Rows from block 6, named by matrix and row number. Rows with one number belong to one channel. Each number is 128 + 32 x the weight over the matrix's rms, rounded and kept within 0 to 255. All counts start at 0. Numbers have three digits each.
# convs0: first 3x3 conv (model.blocks.6.convs.0.weight, 208x208x3x3), inputs 174-179, a 3x3 kernel for each
# convs1: second 3x3 conv (model.blocks.6.convs.1.weight, 208x208x3x3, transposed), outputs 174-179, a 3x3 kernel for each
convs0.94:157165154166159088137107125162146182157101130144142129119144147098112127118107126154134099133132118116058062135122091137102078139141157103073122133081097167143157
convs0.95:173133146160122144118115169116105104121156080106152135112076088145096058120092086117092091125120086123144143106146146114129141139116122117097103097076138161116144
convs0.96:100113075055113116127157153073071115050087111168162140143110100110089086124120149086095137111109126123123121134140118159168135134142112126117107151128157136098143
convs0.97:149115171161150144184152119157101113130145145113134128128144140153112109172156133155152130161171139171176146153179129109113065105117118150130142114110158134109157
convs0.98:117142147115144091167155095125080121134125118117128113146108123142127115072105153113111087128106092159087094137130142107082124105072143160170156145121115130139116
convs0.99:142150136111140201147148205119141141114105118092109085197114063142108123109130202186151113178164067132118030149143130145122105122137112102101114126125111126142151
convs0.100:146117126120129082126145114139138144117134130089069129154170145152171130146150111121118115120116117111108121098148159074102140085116126147096098118084116072104099
convs0.101:174171161106111093086158118122157194144106147165164171138210163118171180118107111143108094120040020144110086179172187127116181152092127133127102087102076110088070
convs0.102:111085093143078090183099091106138160108142149088060118155107125145097103124092115129109097107109116120099097107113145104085092139152116144159136120109094114132133
convs0.103:096150189108116160142115116167133145111121128133152137131167128142179186120114139161145091155140104153151122147127118127087068139146133194131117140109141143110145
convs0.104:195140106171133069142142129135153155108115155134106091149151125154136130130093117103105137125142155096129155105087124092086120142133117124114150112093143081084132
convs0.105:097118128163174098163135065125104136138119145114120106156171174153176160101100158136143141131131109117095105101090118103086098087095137180150144188108122154164156
convs0.106:173141167135099117124106098140187175113116150096098128125170175122181215092126169135117106143159142127159161102095087103064077151085120075092127102108085096140148
convs0.107:074107138109100146185177125140119141124087128146146122193199156082114133078018041116147132112168140096146134122128104099107111157145150166133104179110073148125068
convs0.108:165120107156127113187179123173205173122153180124133111145112099172159097129150151114133165121131160103119128145091073085078083144161153108109098057047099118079126
convs0.109:110079104155099123168083056150146154136148136107117104168142118175151129148133184144130110138142129130144137114137159060097121112150158161174171116169176132132105
convs0.110:156139111185164067189130053140101161169132155134118115116114150097099130103063132152151117125158135079098097106113091099122121072112162127113158084087124096147128
convs0.111:149176157107100120097110158145136142121111106140106122140182141137169147120111102070068136110112138117117125153155133143140123128130123164147141127140155129141133
convs0.112:072120124080099069114112095145141149081097112069138166114186153088194186102133133164114084131121120125120138144133135145106089144113131056086104088147142114133121
convs0.113:107098087115177160067171162120089113115116131092096058121059091166122074147173140104117112135147142151138129098100107097073089137116118149150163123104167131117130
convs0.114:096103165112127105125154149125120100130101095110109127156144077117135106130132089088097123109109094117115095156134159130102108103112116140125144070107165131101152
convs0.115:139126129167113111173119101084109130154157179151146130133135157142086113124122134136138130146148131124108105126171127115139129113137154121124107079116115102113143
convs0.116:069104159100085143101071116125113132121123117104109063199180122101136172078070124182179113182159101203174118108123113093149132086157138117116147128096166122103128
convs0.117:100103132115163150079156126098085129091100115121108102108094096189135107137159136078093119108137146131134123079094106110112099147117087137122139103088153159158169
convs0.118:141139112093087108151129128140228164131172162133160142155153138126158147101114128114125125094102136064102122155172137121086086150117128060093101118111092118120076
convs0.119:103116159113134182112125158104111119152100073168120112191139141149123133108070120123136104137164115113154117104096084082058098111097147154116144124112170078093145
convs0.120:170140142130092077078071118139118125142139149106117120159148118152136083144127086139109134119108109093104114110139154100108139112154167164122146133115143071080084
convs0.121:114102100150112061141134084118163160130176161110151158118134137100122137106126092114126093131129096107120100126154146085102119081104133106092106111063106105156149
convs0.122:162164122184175071207135048119097127105097124098124141129140137139130100150127114075116150082111164074119160106154080108142079104123153125123143114129174119142165
convs0.123:112112109119114111163167130123110134114112116117114131110137108096158131112158133087100082097109078084084094070142090063121115074108162121099127140114109147143132
convs0.124:184139136161133124170158135147136151107136074116150175105085123145151159135165184045095154090118141120146180109155122062117148150119122116115117055100138122115140
convs0.125:100098158113172175154216179096073090131119122103124123126077094172129116142148138120138144117140138131166157108076090098063055107101104127121106120101127142123112
convs0.126:089126110092195168097159137156107117108127176101123136130089073181108049167179152116133106141153123159139105118137149154166150150211158139147133099077099117103115
convs0.127:096106141090073061157126043111102106116128121110118144173172113132158100124157113132121105123119109147137114105103111078078095084114141124146164092118186143107160
convs0.128:138109118103079113126121094127154133088124134110132125156161113134146082106111104120129118085090118102119114127139141079050097131121130072075078123127134118118122
convs0.129:148160148113104152111106152186155140129127133140094112115150148119134119108117120080090141092112148118122120097123120125132135085090155116145127122156129166142106
convs0.130:155136108162142044150122100173146155125098093101112105104099068115114083125164116086092136088107137088090101076095120117108116145173167092138179130127169133100122
convs0.131:147118148140098103161134130121095090151112115143121122124129116113160147151163141155129129134125108129123124165121112139110120170134091157131136123101126138149149
convs0.132:101109077141142088180188144124123185080116119112144113089097121145106070171132075092145173101106138111093137173197151143234127138235131090145121121131086137098103
convs0.133:110109138127123066139138091104069106147137119130150118152129096124116094101098105098113130109110115121083107106152116058113132084121133142130170143131140116156147
convs0.134:143123109134169130147128145119108126132102157149082085125131129133102091121114102153146155135129111129147134160129094175131115169179169122104139112031134136082120
convs0.135:133125135166143109110089118143108156136137165115145165179160109167167086141119109121130126152130122138138113129183120094133147068134156136117147127080136148137142
convs0.136:119087150145122162146120105138131120159122117136106108113153147096127130176157150157187215132156162149163161202087084227105100226133106138122126135147150120163162
convs0.137:127168136062131134122136110153177126174147135147148113158078070155114078099124093094116100087085103079091091108099100057096092116104127067082100061029046117085084
convs0.138:150131147157152179126151161132156152124117139132125151126126134100091119132117131112151153133173138126169126176133124170133140159149145130112125137121101134136132
convs0.139:140122148141092114121083160119124177102116128108126105095106146109092140125089121135108081140097093096102096139127108119099076142134102141129154123102147093114136
convs0.140:078119150127109173165090165093055091161120097142087101137119139131117137110144157160150135153132117152153139174162129182156107201185128114142144091118148105111148
convs0.141:131160155119081064139150165168162164134086100095101114112121138112139177097080131150149126176135096154095066124129143121181179111142138153126134140147188180144133
convs0.142:126152127100174145123178111078142125121134112098119128142124068126149082097136146124117098164141107113101074063158176060073092118067106122114153096077100113132133
convs0.143:170152129143155132143191161120187170120144137133130134098084109121118095139148129076100112092092094104090106149146172122095143129101155127124138080100075088143126
convs0.144:146148142162122061134102077151149153105086150120109123145161138171203147132128090143104109136130124115104107141115102076025104151131124122105119100067112180134111
convs0.145:111148170136117146098052092109120126122151129123139104134111000153102007094057112174165055138073000116098029151148191142159211145197215154145143165169164090144146
convs0.146:111084148108094132133101129111108161144149156132124131108085116105073110061058091131085064127083081090065068139125102150109089169127113135144170120098132121114132
convs0.147:113093110149150116179190155098133144075094144149108152178122114129061098178108082123120119142136107151138098122146117128134105117107109160120127158128142150158151
convs0.148:120104105111151148078137136132148154126124101091071054138136092153142101140142118123118108094137137078121131128087116103079105115146145117127151132112123132129131
convs0.149:162171149156151099128144117172149166157113125149129107131109096086056085143127085125099121100091109125064081103130126123103117119167168116136138125096119185152149
convs0.150:120110100107153141102170158097068080110101117116130144122122105143136082145158125115130126098104127107127138139080085127077085170138117134158147122109143141133124
convs0.151:120135128110105128109069068129172180159179154130152153159172159126155160128111107136134133129141157115116135134121103091084095109120148158154163133103103106079053
convs0.152:095088142133128098153132084116115139113102091150130114138175153136132154117097095152161145091118126076099108123112090127170128123144108106153140104130085131087107
convs0.153:131105097177161122135150094160173156150156140112143150139128088154125055136138114116134126134114112115136134139168167095068081071105121174115119094098134045100102
convs0.154:132118114123054049089087130142176162135169151096119128179212149121164138103090092130112110117121121117136134130141148099098122134158127100120160066087132106107126
convs0.155:111140221143109186168158148112133138124126132133110122101087137119096085150156157014002033053069111092146184080145161087104112087133123218188170154127159115119174
convs0.156:180164132173134068141106080134144143125147150142155142151151116143111082114103108138124083130110074090074081124100106121097122138133129095109126091121096091100082
convs0.157:149147159173107041148106094136130173111085161141161173163203178144171153134103058140102103116109134106121156118130121098093103140160174165129116120118111141165178
convs0.158:121098131084102130104096113150123119080096079125112108096080101119124111149176177121105111147139117164150131152154133109083093131140127138169152147175146138147101
convs0.159:093154163090128159196218214143143160116093119113115123099037100084019033082072099068106109111065031133129097129115127116152162112161184095113133084124078111149123
convs0.160:166149153185144067147090139104137165124136167139142118144074160133126132148143095155117088130102103101095093089149148076145160117166155136086107144100115140137143
convs0.161:086181188050080100104110076179122134167118115140117154159154134138134115132088145118148108115129110088088079138116053105078082133134146172134091173119097149113111
convs0.162:125093138081025081081053054086082109121103094121122114159176139077140131043053092176143088133093060128091065051123143060134160089148153121065101146072119097087129
convs0.163:162145156161121121179218212148122132146105158144118134065088081116106073102137124044103031075101017078097011107132137087162172073155163098112137128107147125125155
convs0.164:113142096139205187160203164147130120109125125134140066111080063107144110099163146085099142105107124088093112118087083105118072136159096190144186156095126125121123
convs0.165:151119188133095157125129129137114095147174106119148129141147126137120137087066139113117105097114102084105101113144142105124126154148143128115149104113121189133083
convs0.166:150132143162136046160162071133160148108142146096090099152156109102121097104097106106105120114123135104121132138105126071081116115138140076095154087099095140157143
convs0.167:055101124092150128096104104105126144116117112117150142120099103130107038125083019096141089116089050131116090149140149139142149152128121159138125123119132127099090
convs0.168:109169192103147110139134077133152132122185143113146116157116111149159146103133132142132112122111092121094072163119100140100139108120158121113159070104150115129107
convs0.169:143111129177092109176061096122102097107145135126116106166160123168154143113111133135128114130124131126119115131105154094093115145147145142166139111110127141132143
convs0.170:134146114040124103105149095135138144127128127107126134158161128098133142099131136160118109129105126119091127110121129090048092143128143164148122172129139181149148
convs0.171:132166153148167138110146126101121134116161108136135128197169125141159104119129132138106099169147120158129121124101122114070111115097145128119160108103140051096119
convs0.172:152163141167139086222178042148146141143145127106117107139142108129084060122053024093100137064040034107050000137130155123149160154151168146108110070099118084106134
convs0.173:159173166138125144155103100108151143106159148162150146136181119163212193149173166092091072120112088097091084144144084135114075141088092137104119149111097176110122
convs0.174:052128169115171179144130155104116115133144130132155181105126128114055115113108122142159129143138128153146114143125103115117114114120138141119122139120127165148152
convs0.175:090140139083132143094114110140100104170128128154145144134095105136099107138112124154155167142142144153147103141125097102082086123098091129094132106097096140125139
convs0.176:134130150107103120104111118130136128098094137123090112187182138169158145138123112161134099100098102155143118136124138088065096122119125176140158134076136148153122
convs0.177:153143134172120082129087149098098129107120139130120103164132156148115124117108100127138111111115106099110091115145123082130168123118156122119141122109140127143153
convs0.178:187140132175092105122112116109134151113097113133084116122138112113117112111125152103102144117121144130123123148117120140153064132181089086091088146114096138147120
convs0.179:197202155135145090158113043143091098134112103163130121164163152143136134131116111167174121150158111094110119106118110079097114141162158080093108079121116033117107
convs0.180:205207157150112093143153146114151169113110123112136165097114156127054075141108096126101095109132127124148149099144177068100144142166159190164141103110131110092126
convs0.181:100162152117155105131102101158118150141136093156157117077117151138211187055159154069057046089074079100080057130125119105100096104141151148140147161121113144111107
convs0.182:124174136166120119164134107166153192134137118136092113064058135046070112071097088156147101128103098102063059159107074142105102140151166117100123152128123139151149
convs0.183:108103099153160120143161137112150146068107122073106107115158149140142114120133112101115096107144143069117140116113115092080107142137121121109161136122162115126149
convs0.184:187098157164096105136148134113130128089093155109085114134131136159102070151098050131121136079085108091108107118153126122172153104131173102093135134125115160141139
convs0.185:133144130123158138095129154135119154137104089117095112110094108092113082100160150112125119120123117090067069135108094071075060114145114136097174126091108114115137
convs0.186:166194148138150066144123091136103122119099134119170191129121105109103092095084090139138125135114108107093103111152147053100110074130139113096163093104149140098117
convs0.187:119099169123118134123124089168181105153127108116147151185147066168151095141122113097142150124144154124125135156143130100125123134171163128123150111110130112128140
convs0.188:176156126115144136111156152127121159137169140109164153083122161092034118118040000120107109052070043104097106112154149109141161108150145149157126094126151147124117
convs0.189:171134132173122100168149105127105124126131152107056080119139152149120126142127126122116149078059111082088127122124144086088108153145132173118148126077073132145133
convs0.190:090109127127115086228149088145107130133094127096083130075080047020019061000016010070145096081126078106088051206174176190151168200185179184171163151163179135185183
convs0.191:119146140136148126138130116170194130156161143129130139172166053165170129136130122150150142142126125109128136133113106087070127103096151158137124139117124093126075
convs0.192:101125166135127113176155141155170127154160121141125097111085052062067034095117071112131092087106099096119128115113128075081104079115122108135186098054107156106088
convs0.193:132159147111145153179195197104100128116101148125132155139156119097162158058156179098094000090074000053036000061145144083146159132142141150122098144103112106090100
convs0.194:142131128113136140098136151130036056131129117105114162125103084129130121132167173111129125116126121090119113131115106146133090158161122097112170104123186122121139
convs0.195:119111141110094103112112134130136147136102109144123146144176121099140141087085069119120118110127153076094120114108132078098095145160117111155107121121120112084094
convs0.196:134115095134178147107159116135159150140141116143165158130113093178141072123114089136147108141126101095114117102139140053072102116126142144106119109127178084104134
convs0.197:148146131167154119162162119131180144143138133167126108167141078110133102106113093085106105069050057044042075122170182089144128099143132131081139089075167039100107
convs0.198:103110106100123060128128094162123101146119104168141128166152125083083114063064095209168098188141081196150096100150160104168174088157165109111165086027149071035140
convs0.199:091074153128082165177132168150122124132093098153118134189164105136097112113038093139115125143112107147131101085124116066110109144154149151135111133090099168143131
convs0.200:173119140147154154102130161125088109098070107114104110150101086143154087121161098145141126139107086130100075102159126089178149157204168090113125093092128125115114
convs0.201:153156129185126055171105084101121129113120118089079088118169126132173130108120127119097088132123129120103111100108129089086115080109140138125131111117149083084170
convs0.202:078132184118149117164150156141181166088037048154112121063090111106085121144142057116130107124136098129138093140158128096116112112138156128132123158139101178114142
convs0.203:132115110151145109152157080123148127139144143122102131161152149129159159116143140114125118133139119115121130117146161084117136109087142120089118120086137137085123
convs0.204:127136109112132039170132062116107106142093083144150172123113049130151064129128048123103106126106122152154146092075114114089088118124136116133145094137167116117160
convs0.205:171155157097109154100091116136144115092125156090112081131124090124149146087107160118099054112100092113134131094134164094132110101139099168203146122120077157124128
convs0.206:146127194130109171123098148138114173108095185098061104153104124170132103153155097086083093094110117112112111097161142097147152088128165095113140106118117097103130
convs1.94:064150155086111118126093090140169165158122108140149091115079162135136171154167184139158121136118087128128135126139142146173151115126079121106179074063103155128153
convs1.95:116072090154116099154110105134162163103185165087115163113118157131130171155154190122142136103134138127135124086112125067074118109057077125064058142105061121125125
convs1.96:117117118154165153142157140189164138161135066167101064114139112119154115108133126140135142125134160111127154109115160077080145094086129120138110110108147115041072
convs1.97:123129127123115091116126114136151161137121111095107110089088070144139100151145092112124111132155134163140121152106088146074074159082056113081145154087106160122091
convs1.98:169136123178115098162143113093115151133145174055066113176150153138133172105107128136146129123123104109110122111102160136104136083100131073048136127028016146141150
convs1.99:076040035099055097146120180183179149181152142126093132132054059146050038118032009108139148111102094112090055073081099045073112066091106134099137128092107128120102
convs1.100:144092068148106086160107106122098087138155136124160176149188200119119129114116121144145114124131130143131156085073114091117152118124140110055064084072083109115132
convs1.101:121132129137089098180099062146144165099114135143120114125158142193165147246204144211158102124141144132183167089105145054064119058035091167167107096115121089084141
convs1.102:180158144184124101172070078172137101118109160108124164137157145076135089035109114149133150177140140155144164159155168124169167105158159106138141101131158124119102
convs1.103:102098063098060026113107084136176163137151139133140131200145156135135122130144139115107144113106119124138141113096085140161110158174138076132156149119132172149101
convs1.104:156122132157156139125136136144140139128160165099158191146106086109082092106149135140122088135084083117106122104148089108158092128139080128181188061095150104018014
convs1.105:135120112154112057151133115091106136097106131076086114118127127121155141095121135116134111147155149146137128107117107117139114106133135066005068165110058169142135
convs1.106:073114132119103102167136098147123149136150150103119110106074115114068073159115105099090100085113140164167168057087144106109106137110131134146092136191155103087099
convs1.107:134097082086051072084026050159151140143142163156132129028095169045085095109131110145116147159073074150108134134084132096101178066067154088114135106112150129115129
convs1.108:173151134155102101120084102072040091133099090119084083132161154099131160109097095133126098120119094112131111124125135095122156114110106120081106154117088140178179
convs1.109:152136150155129152124114121137152160105123154118106105138132117099125099084141105131133155129094134126126162131102088144146127124159151079117152109100122167158068
convs1.110:132115084166134092209181159085129128092108147130103130154196188106140154063117149153107134165112130179146163079118162067123152072110149109077068113126132123106115
convs1.111:112127177095147169092117155157117123114136143074109099122160143136175145144156168103116127082126150081142158101077129106106121127125086138126110131125099134126087
convs1.112:142124142130101100135119102162107124144123121114107115166134122141138108106094113132080101111115140106135156122079137121067083150113121164161123160183155096135129
convs1.113:106134127073077067122137123182195171168172143112104094087148139138154160128116083134172168125123152133134155152122123165103180144098173101075131098076084103068087
convs1.114:111130136121132126164142138154143146121128124091042036179154128134095117146126107143125120151139149158169161113149135100180182094137130106090123126096069129126125
convs1.115:181166117177159121186187168135068094137082079150089072131186176119147130065110121125110118118096108124118127146153166158164177147139133123063161173118109190175149
convs1.116:121138142091110124082102108151101120118097123150159130059070090068080093113112123151121079173126081143089087210132118169109154161130177157133121135122123131113112
convs1.117:094090135099104179111102136166170148169169151120096089076107126098119131100095109139151151116114146129117151124111112112082126137127153146065065132103114119091084
convs1.118:161158123101093106114115125112074122151131139102138148161156159120158175096107097115080098101091117071118135081074115131119165151104114120167168135134152166149146
convs1.119:117095110115088082123073075135099084125094124140092122097115158063088109092115129170097100181088074180103119126095152108070119085052104142142122105113136113085122
convs1.120:179181180141160158131097121167160154109125143108118108121104059114129126103165137143165118128104109129140151081078094102100128113116123124152141099154193120018038
convs1.121:120133139123124127138121129161195178114135137110121111125134107132149101175176122151158145102117142143157160086104122111135149107130170117130100096108102140169172
convs1.122:104108071151157125179183157121130122080078078099082101122179147127143117078114126077095086088120130111130142110137119120128122099104136145135127140120119086055071
convs1.123:120135128149164157147147128093097129131148136141157133149171181140175206104147199113146141119160141111132130138108140131107192126095160114075117115054119135101144
convs1.124:103134132151192168162154177151130163149177169101105136148175150186234184115172144117117125097151174107129119089105092071147126090109123142104113175101121106073121
convs1.125:100118112123116102166174167132142113147151112112099084072098115130113099084121118114156163107126165149147151135120086144119108142123124123045086167108071186145108
convs1.126:147138127147157166103113145143172138122134121135128162129142168127096091152098072141142149151121123186150116137139189103064144123050075155150118132152104060111146
convs1.127:101101103129130124118134145146157152116121149077042078166182132126139143106113108137110111107098128109127158121123131132152174099104110133157202140142146113135144
convs1.128:191140111146090082163138114094117124139145094134133112156211181089152155070098097116110122090089126085111147107092099149167158142154141099148186125115145108117124
convs1.129:131116143151152137165147126116089066126119092101116101083108092084136101077067089115142150112151168063120146124086108120078061147084065164121122150099100119114155
convs1.130:172173118160169149171148121156160141111097134104099108093096055094111133050117121123104087119095094120095119134075095153116100150146121181124152091069099069062099
convs1.131:079095115090088134099093109088139196075081097096075048126124149134156156154169122102126133116141127138155121122190118079149111041156130080061108128082070131123101
convs1.132:103121084128116118113123142158095157087096102140122117149175135115142115086101068124098119113104131076113163155087101152076134126081156122118137125081098150153163
convs1.133:129150147122102099162148119084104136124102107052041058155150112139169183157171181153150108127127100107116135165082057160117094112141179072012110121051098108077104
convs1.134:106107143140125131148111112162166153122074093115132124141089094130144134107138133119133140124128107123114103130125095138125111116103076104069109140075058172178126
convs1.135:118159143110104118153133110116167185100097146135129115156194172104166166113149144152145134130094116110132133110131056119145128117127157131089152062071151114071100
convs1.136:095081101099086094087113105121142153088089118059041079103142185116165193095135168107145146097143158107130144128218107109169095093170120105043077115091069141095098
convs1.137:184133149157146148128085087097110111124132133113148167158166192089108145108073148094075129156116129188144135143117143135099117104049089134075116197150130150196180
convs1.138:117134139132144149160151157117159162102103111125088087133105116118126105107120098147132156127132125117114106096095085087068057066083047111109134100100146129121134
convs1.139:114119110121132107119120095145149167126140160136125120173153133141120154125113127107106126125131158163159159136097112140097119125095120129110108136097102173149121
convs1.140:095121153098110135122103119116067097121056089104066074115126156146141140142129124136154114124143116128145159100114106104115112102138119130109140109078099134078066
convs1.141:178177125154154162149140125135124107173123107152083095171162166206198179219185098138173209151196185156188135057094136056064131082124138139096102191121060123083098
convs1.142:131104113119118093148124114162143138119155116132112122135157172058047075055043064140166172092117130127127143169166174144135179128067144125125115130138165124121140
convs1.143:138176161139207217151189186137079133124151108110149104115087161133082149153159145142178149111143159152167150096121137105080119123110164146181097072154142043010089
convs1.144:097091115089056074153088054133135157134083064149152116127119102111150130093162168108134148095110142074106144129111069123163158127140141128102109104058061154132147
convs1.145:124100083104082093067056141106082076140104091151140127147080085089078082000004074041083020097091000081052027115150130110134098109135102171165145148129094152129112
convs1.146:130131119118126118132117099138119132142108098171146147127166153131142131154140110146155145145127131169145136169135080158146086101128086164120123148129104168168146
convs1.147:125097092119137153137112121157143160173153161187137118130099083131117075122144105154150143149136111132155124126075082135104100111126109127151080121129095113058043
convs1.148:122105109111095107112127125168174144143170168121119097095141171130104092151121111148156152121139160137165173135131161184161169114125145149134104101127097087083091
convs1.149:117166136094147160131119136141158127131087124132115110113147151137131133086129144121139104146129127156141160142094108145120107099121092146117088094059080132092102
convs1.150:089116114076110132117143152106122121142149123093103076090119110098100091086083083154166166125156186121162180104136139161139145153132124113071121109116109129096086
convs1.151:139122116127098106103056087105098128110121121143134098177193165152152152126133150166168156122139156116117136151142141131135156095128156157139079139124089159181158
convs1.152:205198169131123130099104125164161163144135129112122117172152146116124141090048057158119111126112115148121126188150113113079108098065103134155174149175141125169169
convs1.153:154167161132145164118111133134151146092112116092111103134114123125151116120162104107115123112121148096114126091109101135146144149138152126160135096121130169130113
convs1.154:201144131180136138188160113134118115105106135090110145140127109123137140090098091132112116119087087116114113061127118082135113111116114150143139162174186124153124
convs1.155:113099082145151133114171176156167152155172159134142142130090083160153151088151180029050031065142080083120080103105093121116119121083073151140137124117135065126145
convs1.156:124141194149146167125126156115131182131142149091122124106073125137119128144113138136129104132134116130109123098068058117103078113113052151148123136187164156114106
convs1.157:133114088086082085151121134170180202123100128134124115136122113157147137133139118136165130088109129111142190114119139085106128098106149108126153052035122119054139
convs1.158:158124129088069100136071078144131132146068071144109101074087072144173154177167127128120129124123162131177179097108131126101069148158133158188201150116165178116139
convs1.159:100080077060079075047020044115127163063083160121091163117086000000000000094024000094084127025086016025073000076090107036099113048099089139127122146143114135175163
convs1.160:086046040099074075183118107135136171149147141146124160143170214126119140138136131108102077102077061137095121044095121040116129044116092122071129159134132181174199
convs1.161:139148160130141134109096111160151104138119093132108100112112123126144125107113144126113142144139133128108111120089073111098090099084073136150127119126111144151161
convs1.162:161188145142138115119121111131078080109033040110126147156117111138090078129100110136099085162116098179129110188156178150099154140071108144117142127069068133081050
convs1.163:112103112143126103130135134108104110080125134114121126152113117045108169000097171000000072048080126000041090153180176146165146148167139128102115126115116096120114
convs1.164:133114095135140124131165143155160169160165154102134129092110132136128117101068062130131113130150155123145154152139135175146163125116151105105163080078090095049094
convs1.165:133083072149123095165109066114113113084141133104105145140154166095141150073110133158151150089096142142147162127103125119089123089025084128136189143121101131119121
convs1.166:192158116161116101145117102132109081134162144142176177128165196114116148113111106106120101111125125138119140123103118115110116118081113123115140145163150128155176
convs1.167:128129165104134162101085136129122116117119151142156170091117169123137150098125157086060133147082093144115107062044009008006000026023000172166141142134141125153153
convs1.168:135159172160149141120105136121135132128133135099071098102094139119091113148133119136163133130139139142114129123110110139111114116110115131108140176168177161148135
convs1.169:157109120162104119173165168129119138104115177095108144168154093122081035045056026118112106128074092132086117153165085120130065109121088109139141100104122170146118
convs1.170:137129117156116128142155157126107119105058060128106111168121121107104129115113138151105111122124145143155182090098146130131154123153188130082103132130093102120107
convs1.171:134074130120099132105112107108127145130146170113136152139110120131158110110119097131131136127101095120095097112105063120117087113164125147165134168173165167168117
convs1.172:084082100074123154033055121128142161129156168125138159106156153061128148034061131073091153117099086037026064126158126148156134145134117138144115110166166087124131
convs1.173:084093118072075099073081110132148137132162152140147140182175175122120123131135134121131136106141146118155137125128084137158116136145118099089088130129147134132165
convs1.174:150174132146159131146177127144163145144151139145153107131182166133156152173198213117120147115134139152163144129150090117151081080089066158167175134094122146179146
convs1.175:100100077117106094147135112109085089117097092130049048148168178104127167109122164128101142112103150153138154144090090166125078130109096097173167103084075151140113
convs1.176:129094096175107115125121104100094089118076045148122127154169152159154185146155177146123107112105107102142169093103151143147161141140154117163200120104088138131107
convs1.177:155107095153085103162143109093107128146139114132129089138193214188149166097095147131152108141110086148122134059095123079147149075095089074141227082086157119091101
convs1.178:142168119156154148159135124211130114127092135140141119127133085147165119099124104106127134122150140116147124153122097163124123120112124174167179149128172119118121
convs1.179:163152147146153142146120123132100120125126141104093113097093124117098108129123106087080097086103104093097098115072111128085101106105070166180147176184166157154143
convs1.180:097096111132173172142146178142177208118185193156162179085114130155151159193164157133092071102089062113129103110087041098109071096087066141163137112157164072104117
convs1.181:167175144149132134119088094120134130157120097152132079125115125126107171179180155115105113101141125057127140136114099140132137105117133137131178122108166092124146
convs1.182:101102090104101080062066070107106160077095118143148066075104123047075114111149129110095115139165152130171173123133091137119070166142104125097135085053105093065125
convs1.183:127120110157162146174165144098125127128179161094136124138139143136124100143158143122132133072083128090108142097063054152137128149096095126168171034003071122037021
convs1.184:116129093153134148176150115157119120176126129123097088114150162092127154090112150136127102152137135127147129063112114081110113072079103127129186145119136150121086
convs1.185:106119129119132143102106121122131152119123121137153123074079100102110130132144144137119121137165175129146166132129111178157123159122090142110149087032108116073095
convs1.186:115105091103096090134121116133139130083098135050058085146171189141148193122132101153159175164136149147131136108131173131163177116119122107088142066047049109113123
convs1.187:158148150152108078141090045098103106061116110095172144132197193097135161092128135191163150139122133126109130104138154093130149109091140142102097106079117114132150
convs1.188:110130149070103124029010069099094143125130137136116118118124138127159134158160136128095062074124116125127080082049071075041065085059062112083094099108138047042112
convs1.189:161141090200168107152136153190175119126166146100131135099129182157171165119085091167149153131118137140146151165130154153136164120132148121118137134133109091095101
convs1.190:023067109003037107024023075131104147147109138151109109045069147011016041000026034029105117050131000017045000050075094031090106026097117133099104138128077125088070
convs1.191:161153126126116129146122104109095122112136133091121111178148123148159120102167131105130141130114124122120130106078089142117144171128158133167167116107177172084100
convs1.192:124114127155132136137118118141129124120128152148145165110122127152182161151163155135125130151142148136135145159114116185133093126116089135145167111126170132130156
convs1.193:147112104167134098182171132106081096110091099123114116171181157155175187081150196032050094089115145047048111155159166139121133168127140160112105162127102158153105
convs1.194:109109129103125146123096125141164137141146156119119128117108116148167120073130118154181169120163152121161143098124137122139146123104076152162158122104128148068081
convs1.195:150158143104109104130127141096073084117124128134174154137134125124129123132125108119135151097112143118152180118130131098137160108109135148114111166171129124148153
convs1.196:116157164097135161081107099122131129119132102097114078096121152122134147095151150136145135120140146124139153086045056133095125144133127143148128126133120206181165
convs1.197:133168160114142133147119099125104136107113119115098108129131164130150185099136145120143131119137116113082098107103121110109123112100084133178150084111194129101128
convs1.198:110130126100097090111099095133104119137087084168147123092087120131115128162136136174148106175134073153113088188139131171135132178140153151125104161135163153122118
convs1.199:147132104099105090089060068199151106174137142128130113087066123129120134149171121160174153137127092134124104136076119119087135105094135171115130152128130153133071
convs1.200:144135150129122121156140120136162141130114120145111125153139126171145127109094068153131105138126088173154112127112110126133118138174119174105146137071112097097126
convs1.201:104103083142118112137114128117121131078113124079101114134164168133125159127120143093119113094122135100130125104142142124104138098066072120096093119123120086074105
convs1.202:131153129164127102182140124129120142096095139142169177159146126172175127190183122103130129136160169183201188137108113150160127129120129117082145119061088148134122
convs1.203:134098095161152121166152125114087142123121102111112114133154165127113120074096145107136144107155154127148158106103120131112149124095122143121111154120143153125168
convs1.204:102114118134126135129135144141121149057070104091034046151169178116144140118125116099089123123118169135155176167177150145149143126136128120103094134123122095113125
convs1.205:172087087169113079130156145118142129164153125099103141202205174170191175142173163149155168144144145127118120094110121100096118099125135127090112114113111167150130
convs1.206:140103089167128137176156131120090119174097102151118093141147178142136127114114145133132115168138118125121151043120113069127099066103066122110179121096138129092109